config.toml
model = "class-conditioned image flow-matching model"
train_examples = 45211
conditioning = "class"
logit_normal_time = false
activation = "gelu_tanh"
head_dim = 48
qk_norm = false
inner_norm = false
patch_size = [4, 4]
width = 256
positions = "learned"
lr = 0.00082
beta2 = 0.999
warmup_steps = 480
Rows from block 2 of a small class-conditioned image flow-matching model, named by matrix and row number. Rows with one number belong to one neuron. Each number is 50 + 10 x the weight over its row's rms, rounded and kept within 0 to 99. All counts start at 0. After the name is the row's rms in percent of the matrix's.
After each neuron's rows are labels from the 100 images, of 14848 (inputs lightly noised), where the neuron reaches its highest value: "responds to" is what is common among them; "patch colour" is the nearest of a few named colours to the mean colour under the peak. Only what is clearly more common there than usual is listed. The data: larger renderings of crowded toy scenes.
# fc1: MLP up (model.blocks.2.mlp.fc1.weight, 1024x256), inputs 128-255
# fc2: MLP down (model.blocks.2.mlp.fc2.weight, 256x1024, transposed), outputs 128-255

fc1.504 087:42 39 46 44 44 39 28 66 55 50 35 52 41 61 55 50 45 34 57 66 37 48 40 49 56 69 48 64 49 52 53 46 54 54 65 48 30 58 62 51 39 54 45 52 51 52 55 31 58 66 61 57 62 56 46 60 28 74 53 57 47 54 65 66 49 78 23 44 56 47 51 52 60 69 61 57 57 58 67 34 35 60 55 41 36 41 47 69 44 59 70 52 55 52 36 50 38 42 38 57 42 67 37 56 44 46 48 34 39 47 48 42 49 42 38 63 51 52 53 63 46 65 41 35 62 40 79 49
fc2.504 083:47 34 46 56 55 35 52 59 55 38 59 47 63 47 52 59 51 39 52 59 46 52 58 46 38 33 60 37 59 39 50 64 52 47 40 60 56 55 53 51 55 47 51 43 74 65 61 79 59 63 27 49 60 55 42 60 28 45 39 51 47 49 49 49 63 55 44 55 71 43 40 68 64 40 46 49 78 38 57 51 38 47 42 55 54 48 55 57 69 52 55 35 77 60 52 56 48 60 52 36 50 41 42 60 47 61 46 38 47 59 33 56 56 47 66 54 45 50 46 52 67 36 56 57 40 57 41 40
responds to: red object; its colour: red
patch colour: red

fc1.430 125:37 51 46 44 54 47 47 59 45 62 49 45 69 46 44 58 43 42 42 44 60 61 53 48 52 54 51 53 42 56 50 43 42 43 43 46 56 29 40 44 60 54 47 64 38 58 35 68 66 45 45 43 38 51 33 51 38 40 47 57 44 35 74 46 48 51 54 43 66 41 53 60 43 52 36 55 35 53 48 51 39 52 53 49 57 41 55 45 56 53 51 53 50 41 48 47 47 51 39 55 50 69 44 49 62 43 44 54 52 49 52 70 76 59 46 46 47 46 39 44 45 28 59 32 59 40 48 59
fc2.430 119:56 56 55 47 52 52 65 56 43 52 51 45 48 53 55 53 76 59 34 71 47 49 72 57 50 57 27 53 48 50 75 51 51 51 49 51 54 47 56 48 63 55 53 45 58 47 41 52 48 54 62 51 47 53 40 49 58 49 58 44 40 52 47 50 45 47 39 58 36 51 55 45 64 65 51 48 62 57 60 59 45 49 71 36 47 64 44 29 37 48 62 54 46 37 58 43 59 70 58 57 49 59 37 52 58 42 49 43 29 30 53 32 46 72 67 42 49 47 59 65 51 53 48 38 44 61 45 38
responds to: red object
patch colour: green

fc1.658 111:51 54 34 60 56 38 46 71 44 44 53 40 60 39 48 54 51 40 41 34 50 52 45 76 47 45 45 49 45 44 41 36 57 45 66 53 67 67 63 25 57 40 64 63 58 42 38 43 46 65 56 56 48 50 34 58 55 41 41 56 35 57 66 45 53 62 50 66 36 65 61 46 46 51 39 52 46 35 57 45 48 56 66 71 39 68 53 40 25 36 68 57 61 49 46 47 45 48 41 46 53 47 51 56 50 56 48 42 47 46 36 60 55 59 58 51 57 41 49 49 50 59 48 59 33 58 64 61
fc2.658 135:43 56 47 47 46 38 49 54 50 52 33 50 46 62 61 42 72 66 59 35 45 46 47 40 44 49 38 44 40 43 37 56 53 57 57 51 38 49 47 57 61 51 57 46 61 50 61 29 34 41 61 76 44 54 41 59 79 53 67 46 36 57 27 49 69 61 30 50 38 39 47 57 56 49 45 42 44 42 55 30 64 57 32 53 45 67 46 39 71 46 54 39 57 48 33 41 53 38 63 46 44 33 44 57 57 51 38 50 48 53 64 46 35 47 53 42 67 53 41 46 21 56 38 49 50 36 36 55
responds to: blue object
patch colour: grey; blue

fc1.337 116:54 49 52 45 39 59 52 70 71 49 46 54 47 67 59 31 62 64 34 70 49 60 70 39 32 37 62 41 51 61 47 50 51 54 54 57 56 33 43 67 39 51 58 57 44 47 51 41 53 74 33 55 52 46 48 70 44 44 57 58 54 50 50 63 45 53 54 49 35 58 44 50 41 49 56 46 68 60 59 42 54 44 53 38 47 51 51 56 36 56 41 50 52 47 37 50 48 42 51 50 61 50 42 43 18 42 64 52 61 58 59 61 57 58 44 55 48 52 32 45 54 49 47 55 50 67 54 40
fc2.337 118:53 61 48 40 51 47 52 52 60 51 44 50 62 71 47 54 50 54 54 57 42 49 50 14 35 50 68 42 47 38 67 52 58 73 53 51 58 61 39 60 54 47 34 50 65 39 43 52 56 53 66 57 60 31 55 62 57 38 58 44 28 52 51 47 57 36 59 49 30 49 57 41 52 58 70 53 37 51 69 55 61 41 66 49 44 32 68 52 40 42 55 39 49 50 40 53 51 57 43 68 44 55 40 64 46 46 56 51 57 60 47 53 45 48 49 31 54 40 39 69 39 62 37 33 37 45 48 61
responds to: red object
patch colour: brown

fc1.513 080:53 45 42 54 64 37 44 36 56 38 56 29 52 40 49 59 48 45 46 47 40 56 50 54 53 52 73 59 59 28 71 49 54 40 49 58 46 58 24 53 61 67 49 48 52 48 60 47 53 57 42 60 55 41 47 61 37 46 43 66 46 51 54 66 46 35 44 70 36 63 57 56 51 62 49 51 43 59 45 36 57 63 57 52 41 47 49 41 47 44 49 53 48 57 48 52 40 39 44 53 41 60 58 54 64 68 49 59 59 43 30 23 50 56 51 33 64 50 43 54 52 67 61 62 64 58 49 52
fc2.513 080:48 48 65 60 47 46 34 42 39 52 63 58 83 29 53 62 37 48 68 49 46 56 49 61 55 49 66 55 49 46 19 49 37 53 52 58 53 39 44 51 35 47 41 55 51 42 55 54 44 49 64 32 56 53 68 61 28 37 38 65 43 56 44 61 47 51 64 38 60 30 69 59 58 55 46 65 57 45 49 69 56 49 57 53 53 45 45 48 43 44 37 51 53 51 37 30 51 50 34 54 63 51 40 60 36 49 42 66 55 48 55 57 58 46 53 69 40 41 45 60 48 47 59 53 42 47 43 58
responds to: its colour: red
patch colour: grey

fc1.642 083:63 56 65 37 57 63 26 56 55 57 31 44 60 57 49 49 59 52 48 60 54 41 38 47 58 43 42 39 53 62 40 56 53 55 37 53 36 48 67 46 44 58 43 53 58 60 64 58 39 61 37 75 52 41 44 50 56 51 35 40 35 52 46 55 65 47 44 32 40 63 52 49 61 61 45 52 51 54 36 75 51 39 42 52 73 66 43 57 61 70 50 43 64 55 43 56 31 44 40 54 53 47 48 54 56 47 26 63 68 57 38 66 44 40 52 40 66 45 54 56 49 44 43 54 64 72 50 53
fc2.642 085:59 43 49 51 61 36 42 76 67 57 30 64 69 41 55 45 62 35 39 41 39 62 46 24 35 61 24 40 60 54 59 52 39 66 51 50 47 58 33 35 44 38 50 55 44 53 44 43 40 34 52 44 56 53 53 50 54 54 64 34 49 47 44 46 64 39 53 58 52 68 59 59 41 75 48 58 58 40 55 29 34 56 43 32 53 45 42 55 49 49 42 54 63 37 58 67 44 54 53 67 60 62 37 51 56 65 36 35 42 45 51 58 37 49 37 56 50 49 65 55 59 42 54 40 45 39 48 49
responds to: red object; its colour: red
patch colour: red

fc1.659 081:65 44 58 51 45 54 55 52 69 48 44 67 57 40 50 40 37 58 41 56 61 59 63 32 59 36 54 56 44 72 60 50 51 32 62 41 39 48 67 41 67 48 48 58 47 52 42 50 35 50 65 63 46 27 34 60 44 58 42 35 51 43 50 42 44 51 79 50 47 44 47 39 43 35 46 41 88 34 48 60 66 42 47 41 52 63 60 39 31 55 43 30 43 52 47 59 50 35 50 49 51 59 46 68 50 61 42 45 39 45 47 32 33 37 40 51 35 50 28 48 66 48 56 51 56 48 50 62
fc2.659 085:66 55 56 64 59 46 54 55 53 49 50 39 55 25 34 63 56 57 46 34 49 28 30 48 53 42 59 54 51 48 61 44 47 53 55 53 40 51 46 50 40 46 37 46 47 49 66 43 49 59 42 31 36 63 44 50 65 41 39 60 56 46 54 38 54 58 33 43 46 52 63 37 46 38 29 63 36 44 55 40 46 52 51 67 47 46 66 36 25 57 57 31 57 58 63 37 51 38 59 55 59 60 61 53 46 59 73 68 56 52 60 51 22 57 41 71 48 45 42 45 61 55 45 58 64 47 61 46
responds to: light from behind the camera
patch colour: grey

fc1.425 110:51 38 49 42 70 46 34 57 55 31 60 60 53 38 43 52 34 44 39 51 50 42 67 43 51 49 52 52 32 45 54 56 42 46 59 58 47 54 53 48 40 44 62 34 53 42 44 45 43 52 56 40 43 45 21 60 48 65 41 61 44 52 55 57 66 54 47 52 39 48 43 58 48 57 51 42 61 46 53 48 69 48 47 55 49 59 56 47 51 52 66 36 51 60 44 37 49 49 53 56 35 57 30 40 57 39 51 48 62 56 45 67 64 53 51 55 40 42 53 49 52 52 34 45 51 53 55 51
fc2.425 122:28 46 50 46 67 58 67 52 59 54 63 55 36 38 73 43 71 44 34 67 38 34 43 55 52 50 34 49 57 28 55 49 57 53 51 77 50 51 58 61 50 46 52 44 56 59 62 47 63 41 53 44 59 29 45 44 56 47 48 50 46 39 42 49 61 46 33 38 69 42 56 55 57 75 62 33 31 54 71 54 61 66 50 43 33 56 62 51 46 49 56 46 60 36 53 48 60 55 65 54 61 49 45 30 58 54 49 43 39 43 36 48 59 43 54 48 63 49 54 42 62 43 63 43 53 38 38 49
responds to: light from behind the camera
patch colour: grey

fc1.307 082:31 43 58 52 57 47 49 64 52 56 46 40 56 77 54 55 82 60 51 43 56 45 41 49 53 58 58 55 57 68 48 56 49 43 46 39 63 37 57 56 49 62 57 35 45 56 49 65 59 52 37 46 44 41 65 28 60 42 41 41 41 37 60 39 64 54 51 46 83 61 49 54 65 55 46 62 49 57 47 53 66 62 54 58 59 31 45 50 44 46 50 48 49 31 55 38 60 42 40 45 43 46 53 47 43 46 50 55 47 51 67 54 45 50 57 52 57 42 53 42 44 73 22 45 41 49 51 55
fc2.307 078:35 52 66 51 49 44 40 58 47 70 56 58 44 57 58 47 76 48 65 43 63 41 65 39 50 32 57 63 59 64 49 44 43 45 45 58 50 49 43 48 63 43 24 49 58 47 42 56 57 56 55 43 43 42 65 47 77 39 46 47 56 46 46 42 54 45 47 42 61 35 61 65 33 73 60 44 52 50 50 53 50 43 42 56 45 56 58 56 32 36 39 56 48 47 51 46 61 68 57 49 65 44 56 56 43 44 60 55 41 46 52 52 29 41 43 49 47 56 36 35 36 28 36 53 42 51 51 53
responds to: red object; its colour: red
patch colour: red

fc1.299 078:40 54 56 56 49 54 43 54 45 48 44 42 56 42 37 54 42 33 55 59 60 41 58 58 58 63 50 56 56 42 48 67 54 32 36 46 53 42 51 39 49 36 51 54 46 55 40 60 49 49 42 38 53 51 63 45 32 62 42 50 55 40 39 54 56 50 57 66 46 67 49 60 56 42 45 65 43 43 44 59 51 53 67 51 50 63 08 48 61 55 47 64 60 71 43 57 51 28 80 38 46 45 49 45 35 57 50 49 70 62 62 36 61 51 42 42 39 60 38 51 46 76 40 29 51 55 58 39
fc2.299 087:45 45 49 69 49 71 35 60 57 63 52 67 55 62 66 52 27 47 38 49 52 49 54 57 34 54 25 40 49 60 44 52 44 37 50 54 28 53 47 44 41 57 28 58 52 44 56 61 20 46 45 27 47 60 44 33 26 45 45 40 46 53 50 56 50 53 35 56 46 41 59 52 51 43 46 36 60 50 52 58 44 49 29 47 65 34 58 48 63 54 53 41 64 52 34 49 50 54 60 64 56 47 52 59 51 57 58 51 43 61 45 48 55 54 48 61 45 47 39 59 28 49 49 61 37 41 63 57
responds to: red object; its colour: red
patch colour: red

fc1.660 136:44 39 46 51 49 54 54 65 48 34 48 44 61 42 47 59 59 43 41 51 68 59 54 52 58 52 24 35 52 40 60 57 59 30 30 62 52 34 61 62 63 49 63 32 66 34 32 55 50 53 58 42 53 65 36 64 42 32 51 56 47 52 43 53 68 58 50 49 42 42 62 59 47 64 39 55 39 47 33 44 58 61 57 37 38 60 53 65 49 44 57 42 37 43 44 57 38 57 62 62 56 56 47 38 58 51 53 33 55 47 60 49 65 54 50 47 56 54 47 61 43 55 53 40 59 36 55 52
fc2.660 137:37 42 44 53 65 44 43 42 57 60 48 46 67 58 58 43 50 46 42 58 54 41 28 52 45 42 60 40 62 47 40 50 34 44 62 41 67 56 56 49 52 57 50 58 49 62 34 65 49 57 23 63 54 45 61 46 53 61 47 46 38 41 57 53 62 38 56 53 46 67 54 51 37 47 51 35 51 37 41 58 41 47 40 57 51 43 47 61 48 35 65 54 25 41 63 32 55 56 49 53 53 67 42 49 64 44 45 25 50 52 65 30 45 56 57 60 54 47 52 36 44 66 56 43 46 74 50 44
responds to: purple object
patch colour: grey

fc1.405 076:46 44 65 47 32 48 63 52 44 52 44 65 50 61 74 47 67 49 54 53 35 69 73 54 34 61 46 50 48 49 56 60 49 50 48 48 26 58 44 48 42 40 37 38 45 41 58 35 62 57 49 71 45 53 62 51 38 52 46 53 61 38 56 74 60 52 48 59 60 51 40 58 54 67 68 46 56 49 66 41 37 57 55 50 59 55 55 39 47 68 61 60 24 57 67 50 55 52 52 64 63 35 53 57 52 61 60 46 68 39 57 51 47 36 49 62 25 45 46 53 31 42 65 65 52 58 44 56
fc2.405 076:51 47 44 35 50 27 65 50 40 48 54 42 39 42 54 38 60 42 40 39 59 51 45 64 53 39 39 57 46 40 57 53 46 68 42 64 51 55 57 49 48 61 52 54 62 42 48 64 36 61 45 62 44 68 60 49 55 39 39 35 40 52 33 58 44 58 72 57 46 38 58 52 52 64 46 39 40 50 56 53 53 48 47 53 45 64 57 50 29 58 39 57 58 40 28 47 67 36 55 55 54 28 44 52 44 37 63 48 44 49 54 40 55 37 52 30 46 33 33 33 54 49 57 42 51 60 51 32
responds to: yellow object; its colour: yellow
patch colour: yellow

fc1.727 082:42 38 44 45 55 56 52 43 48 47 47 71 55 36 50 34 41 29 59 57 53 54 49 56 51 56 78 41 72 52 74 51 63 52 52 55 55 63 62 40 46 38 48 51 46 53 54 56 50 69 46 58 28 42 56 47 53 60 49 56 53 65 37 53 66 43 44 53 38 35 72 45 47 51 56 72 51 52 46 44 55 37 55 67 41 60 54 37 31 43 64 72 41 60 47 45 39 21 44 43 39 46 45 44 65 57 33 37 53 55 53 53 55 38 57 47 48 58 42 49 60 53 58 53 53 48 42 47
fc2.727 081:45 52 58 60 36 41 33 44 46 54 61 36 66 35 38 65 53 19 45 66 53 48 53 64 44 54 74 50 53 43 39 47 45 70 44 38 58 55 54 44 54 51 57 58 40 56 41 30 55 53 46 36 53 44 39 59 55 38 48 54 52 53 41 50 66 56 64 70 40 57 47 47 50 37 44 50 53 49 50 46 46 63 31 51 58 37 46 44 60 49 57 51 58 38 61 41 54 32 45 59 54 53 38 47 53 55 66 36 58 62 49 37 65 43 51 61 57 25 65 66 48 50 52 63 58 51 45 49
responds to: blue object; light from behind the camera; its colour: blue
patch colour: blue

fc1.682 138:47 51 34 57 46 28 35 50 55 43 51 49 41 55 60 65 41 36 28 49 55 53 57 45 48 33 63 65 57 42 58 42 43 34 55 50 66 49 56 31 58 42 56 38 49 43 49 54 41 48 38 47 37 56 41 53 67 43 52 47 46 57 54 66 58 44 39 55 45 40 54 49 39 51 46 32 62 44 51 58 48 52 34 41 37 58 44 30 40 53 68 38 45 57 75 49 55 33 45 48 72 60 59 23 39 40 44 47 41 46 58 40 59 60 47 49 41 48 37 47 39 37 46 41 50 50 47 52
fc2.682 136:62 42 42 52 48 54 47 54 42 63 42 50 64 46 61 44 24 46 60 54 56 50 48 51 65 47 83 57 47 61 49 50 61 39 46 51 53 61 43 48 28 49 55 77 47 67 64 46 54 35 51 44 47 58 63 64 50 45 44 55 53 48 59 52 45 63 63 60 45 56 48 46 37 50 57 69 51 51 55 46 53 37 87 43 41 46 37 51 35 52 43 49 44 58 59 44 43 39 49 48 43 48 53 49 46 41 46 54 44 43 52 54 41 49 34 55 43 55 48 61 54 45 53 55 53 55 35 40
responds to: blue object; its colour: blue
patch colour: grey

fc1.701 089:35 44 52 44 48 47 58 41 51 52 49 55 38 61 55 47 70 46 46 59 46 54 58 57 48 31 41 67 42 35 63 58 57 48 42 55 72 47 55 23 47 44 60 45 46 62 53 50 61 71 55 53 47 60 58 43 49 60 69 56 28 37 59 49 63 49 49 59 48 44 62 53 44 76 56 46 51 50 47 54 41 55 35 46 44 58 35 60 40 45 62 53 59 47 44 45 49 59 44 63 61 48 38 59 61 62 37 37 40 47 87 26 51 64 45 59 59 46 50 58 45 43 45 50 37 56 46 47
fc2.701 078:54 53 53 46 51 51 39 54 41 35 60 56 62 69 44 48 57 32 65 56 37 38 51 62 48 47 59 56 46 48 47 40 62 58 48 40 41 59 54 44 50 56 55 64 64 37 44 56 54 58 56 43 53 70 38 67 71 61 43 49 45 55 35 45 31 39 35 56 45 45 50 46 38 56 31 44 62 48 52 48 47 53 63 55 30 55 56 46 54 29 67 43 43 31 54 45 56 27 64 61 57 37 42 42 50 64 51 52 41 38 31 33 69 46 39 55 53 43 43 43 45 55 52 55 57 43 36 60
responds to: light from behind the camera
patch colour: grey

fc1.262 085:43 48 70 42 56 67 51 56 64 58 52 42 68 43 37 47 48 43 44 49 48 46 49 44 56 44 60 42 51 48 47 35 62 60 37 40 53 49 61 38 54 32 54 63 48 44 48 26 46 56 37 50 56 48 40 37 55 51 39 53 42 61 53 57 46 35 38 67 56 63 47 55 46 54 40 64 60 53 38 35 36 35 51 64 48 52 55 56 46 55 56 61 72 33 45 36 72 36 48 39 56 31 55 50 56 41 39 42 30 54 51 41 58 43 62 50 35 51 48 48 31 36 41 47 39 55 60 42
fc2.262 086:49 41 52 49 41 41 45 53 44 66 53 59 64 67 39 38 63 39 49 42 54 33 38 40 46 44 44 56 47 48 45 44 65 60 38 51 55 45 54 38 62 52 58 32 61 59 57 68 50 54 50 60 57 69 37 59 54 50 45 43 60 47 59 50 55 44 45 46 46 42 48 36 45 49 46 29 43 39 53 68 40 51 51 41 63 34 46 62 52 53 50 55 36 53 40 40 59 44 53 40 55 65 50 42 61 61 56 50 52 62 49 25 65 35 55 50 54 50 40 37 46 72 52 54 62 72 53 51
responds to: blue object
patch colour: grey

fc1.269 076:57 41 45 36 44 73 46 40 45 51 49 51 45 44 61 52 56 54 46 47 68 55 54 31 50 46 39 44 55 52 37 58 60 51 51 52 54 39 63 49 41 66 56 45 37 52 65 47 51 39 36 41 45 39 48 53 48 53 55 53 72 48 64 54 65 64 61 65 66 42 61 33 52 55 59 62 32 45 41 62 54 22 52 58 66 55 48 53 57 70 49 41 58 43 55 64 51 56 36 58 53 52 36 71 44 31 54 44 65 42 54 54 49 64 33 59 49 68 38 42 51 44 54 48 45 48 34 40
fc2.269 075:57 51 51 54 61 37 57 54 53 40 62 57 50 42 49 34 48 51 49 51 49 38 56 32 56 32 32 44 45 57 56 54 61 51 52 58 60 67 47 67 60 45 46 52 35 61 56 53 71 50 61 52 51 57 45 40 68 61 48 49 37 57 23 49 31 56 42 49 51 51 48 57 52 59 62 39 35 53 52 46 44 53 57 47 55 51 34 56 54 41 48 59 40 52 31 35 36 66 46 57 39 34 56 53 42 35 51 58 45 58 49 46 53 38 63 41 52 47 17 56 60 53 44 53 56 52 60 47
responds to: red object; its colour: red
patch colour: red

fc1.683 094:57 52 47 41 55 69 43 64 50 73 38 39 53 45 51 45 32 43 59 61 56 50 64 47 58 52 44 51 54 28 71 64 41 52 29 50 42 44 49 45 50 46 59 37 68 38 42 57 41 55 44 55 47 47 35 46 24 48 41 54 50 35 52 66 37 47 48 52 45 39 60 44 56 47 43 42 69 44 55 48 27 51 53 57 59 64 32 47 55 42 55 61 47 39 58 49 65 54 38 41 49 62 48 44 50 59 66 49 49 69 43 41 54 62 50 60 53 40 56 48 55 66 57 47 48 55 57 52
fc2.683 085:48 53 36 42 58 32 24 49 42 34 42 74 61 48 53 44 51 61 39 40 40 47 49 30 41 52 43 38 63 60 57 56 46 37 59 67 49 55 56 59 50 36 51 57 40 57 45 25 55 41 61 59 54 65 23 49 45 64 44 34 49 55 29 56 57 61 51 31 58 48 66 46 55 53 36 47 55 64 41 61 40 50 50 39 54 42 68 50 58 32 67 44 51 51 52 47 54 65 56 47 47 50 52 40 64 70 47 37 45 57 58 64 37 49 53 54 52 70 58 44 46 45 52 53 36 55 49 61
responds to: its colour: red
patch colour: grey; green

fc1.380 101:59 62 55 53 48 22 47 71 46 50 42 36 46 37 45 44 30 45 41 41 65 51 39 30 50 37 41 40 52 26 76 34 47 51 44 66 43 24 50 73 43 54 48 31 40 38 46 47 51 32 43 57 52 50 52 42 66 48 49 58 48 49 43 41 50 55 42 34 52 59 57 68 45 41 56 45 58 66 51 62 66 35 54 48 51 54 47 54 62 47 56 52 54 60 55 35 53 51 58 45 50 60 62 26 46 47 48 64 42 51 38 51 57 45 53 71 47 46 38 51 51 39 45 53 44 51 54 68
fc2.380 100:57 73 48 56 51 55 37 60 58 44 43 64 44 26 51 68 30 30 54 58 48 53 62 58 46 52 48 38 50 68 35 55 50 34 56 45 58 42 44 56 51 54 65 56 29 45 41 60 65 47 68 53 67 53 50 50 59 52 50 37 49 60 46 43 47 95 46 52 48 50 52 43 40 57 55 40 45 55 61 37 43 50 54 72 53 53 46 55 51 47 33 61 43 55 43 51 61 52 58 54 53 55 60 64 38 43 38 42 37 54 41 55 56 57 54 41 36 49 47 50 43 64 46 68 55 39 51 66
responds to: light from behind the camera
patch colour: grey

fc1.661 077:37 59 52 46 63 48 43 43 44 63 44 30 40 49 40 49 64 51 65 55 56 67 48 54 40 62 68 49 48 33 19 48 45 53 59 41 41 43 80 42 53 46 55 43 50 37 44 59 52 61 51 54 42 35 58 57 40 40 57 64 51 61 48 51 48 49 59 61 43 61 41 52 62 48 45 63 68 38 73 56 40 54 69 59 51 60 53 60 40 51 51 48 44 50 50 74 51 37 52 55 53 59 52 54 56 35 49 54 68 44 35 43 32 49 53 63 54 47 64 67 56 46 41 36 50 47 74 54
fc2.661 079:37 57 63 52 33 38 48 70 44 51 48 53 38 54 65 44 59 48 54 56 48 64 54 69 50 72 46 51 48 48 58 58 44 55 41 53 44 65 43 48 49 67 67 52 42 54 52 44 33 59 50 73 59 50 71 51 53 48 56 58 57 50 60 46 48 48 37 49 38 65 59 32 47 46 50 54 42 58 39 45 36 59 50 63 71 53 42 51 40 45 37 44 48 55 51 48 61 52 56 63 55 47 54 33 36 55 51 39 40 27 40 63 47 55 44 44 46 46 66 61 42 62 46 56 51 46 50 48
responds to: blue object; its colour: blue
patch colour: blue

fc1.492 092:53 33 40 40 42 53 53 49 41 49 52 53 47 35 44 56 32 46 38 50 59 52 50 45 31 50 45 67 31 47 62 38 40 44 48 39 44 48 53 49 35 51 72 45 70 43 43 35 77 38 54 62 41 36 30 45 52 50 48 56 35 49 51 51 48 41 39 73 32 60 45 38 54 44 33 71 53 38 53 59 66 46 36 26 49 46 50 38 51 26 59 48 68 63 60 56 43 63 40 44 56 48 54 39 48 46 33 40 51 37 61 49 58 29 51 60 36 60 45 61 49 51 54 61 71 53 50 44
fc2.492 086:50 37 55 44 45 46 48 47 54 62 47 53 49 39 42 39 39 38 32 55 53 63 66 59 54 61 41 52 57 68 41 52 49 52 48 59 58 34 38 40 58 61 57 34 45 56 41 53 57 48 51 53 51 79 58 32 62 51 56 34 60 37 47 55 56 48 56 58 54 62 47 54 58 47 56 49 71 48 62 42 55 47 62 45 59 48 39 46 70 62 52 58 35 57 55 39 62 61 49 53 52 66 43 60 57 48 69 48 42 55 48 43 43 57 61 58 37 47 41 36 66 61 40 42 22 58 73 53
responds to: light from behind the camera
patch colour: grey

fc1.311 087:71 49 50 52 52 35 37 51 57 47 59 63 44 60 55 59 57 45 46 50 44 47 51 45 59 62 47 68 34 47 59 45 32 57 40 54 60 53 63 72 54 48 53 58 59 26 77 59 38 36 37 58 44 60 48 53 38 66 46 58 50 45 47 48 60 37 38 51 56 67 44 26 39 32 36 56 76 49 38 45 37 58 55 63 45 56 50 41 49 51 40 48 41 63 36 44 52 42 61 40 37 52 53 40 41 46 52 38 56 62 46 62 59 41 46 58 46 58 32 62 37 41 52 63 42 46 28 48
fc2.311 088:56 38 54 46 41 73 68 53 58 38 46 35 58 47 39 59 43 41 49 52 40 52 51 48 54 64 38 36 49 53 40 67 49 39 57 29 66 39 57 57 45 49 34 47 53 42 32 41 57 24 55 37 50 51 79 68 19 47 52 44 54 54 45 43 45 64 54 62 50 45 60 40 44 45 38 67 44 54 56 58 49 35 52 52 48 59 50 43 57 66 51 24 39 49 56 64 42 74 64 59 45 46 60 54 45 47 31 54 44 50 28 45 55 51 64 47 29 45 67 43 56 58 62 52 54 42 50 40
responds to: purple object; its colour: purple
patch colour: purple

fc1.493 076:39 45 47 45 50 42 41 49 53 46 60 49 47 29 47 48 56 32 54 40 60 47 54 60 49 34 50 54 47 50 53 59 51 49 70 50 68 35 53 45 53 31 67 62 58 38 73 41 68 73 56 60 39 44 59 45 38 42 63 39 76 53 45 37 44 34 66 28 58 57 44 67 32 34 39 53 38 40 53 44 65 20 64 51 57 48 44 47 44 38 42 40 46 55 39 54 62 50 51 59 57 61 57 60 64 66 51 52 57 49 66 43 66 55 59 37 62 55 47 62 41 58 55 51 57 58 58 41
fc2.493 078:33 54 63 53 47 48 42 38 35 46 52 49 52 36 45 61 56 42 64 54 66 38 60 59 63 43 45 51 66 35 47 37 29 59 58 38 42 44 37 64 45 53 55 45 43 61 37 58 58 58 50 34 54 47 44 50 50 34 43 48 54 47 61 44 56 45 56 27 40 67 42 69 35 33 46 50 58 57 56 41 77 68 39 49 70 47 49 54 63 46 51 67 45 57 72 52 48 33 46 43 41 41 52 42 54 57 47 45 34 38 42 53 53 54 57 63 73 39 49 44 44 61 45 50 50 54 53 51
responds to: blue object
patch colour: blue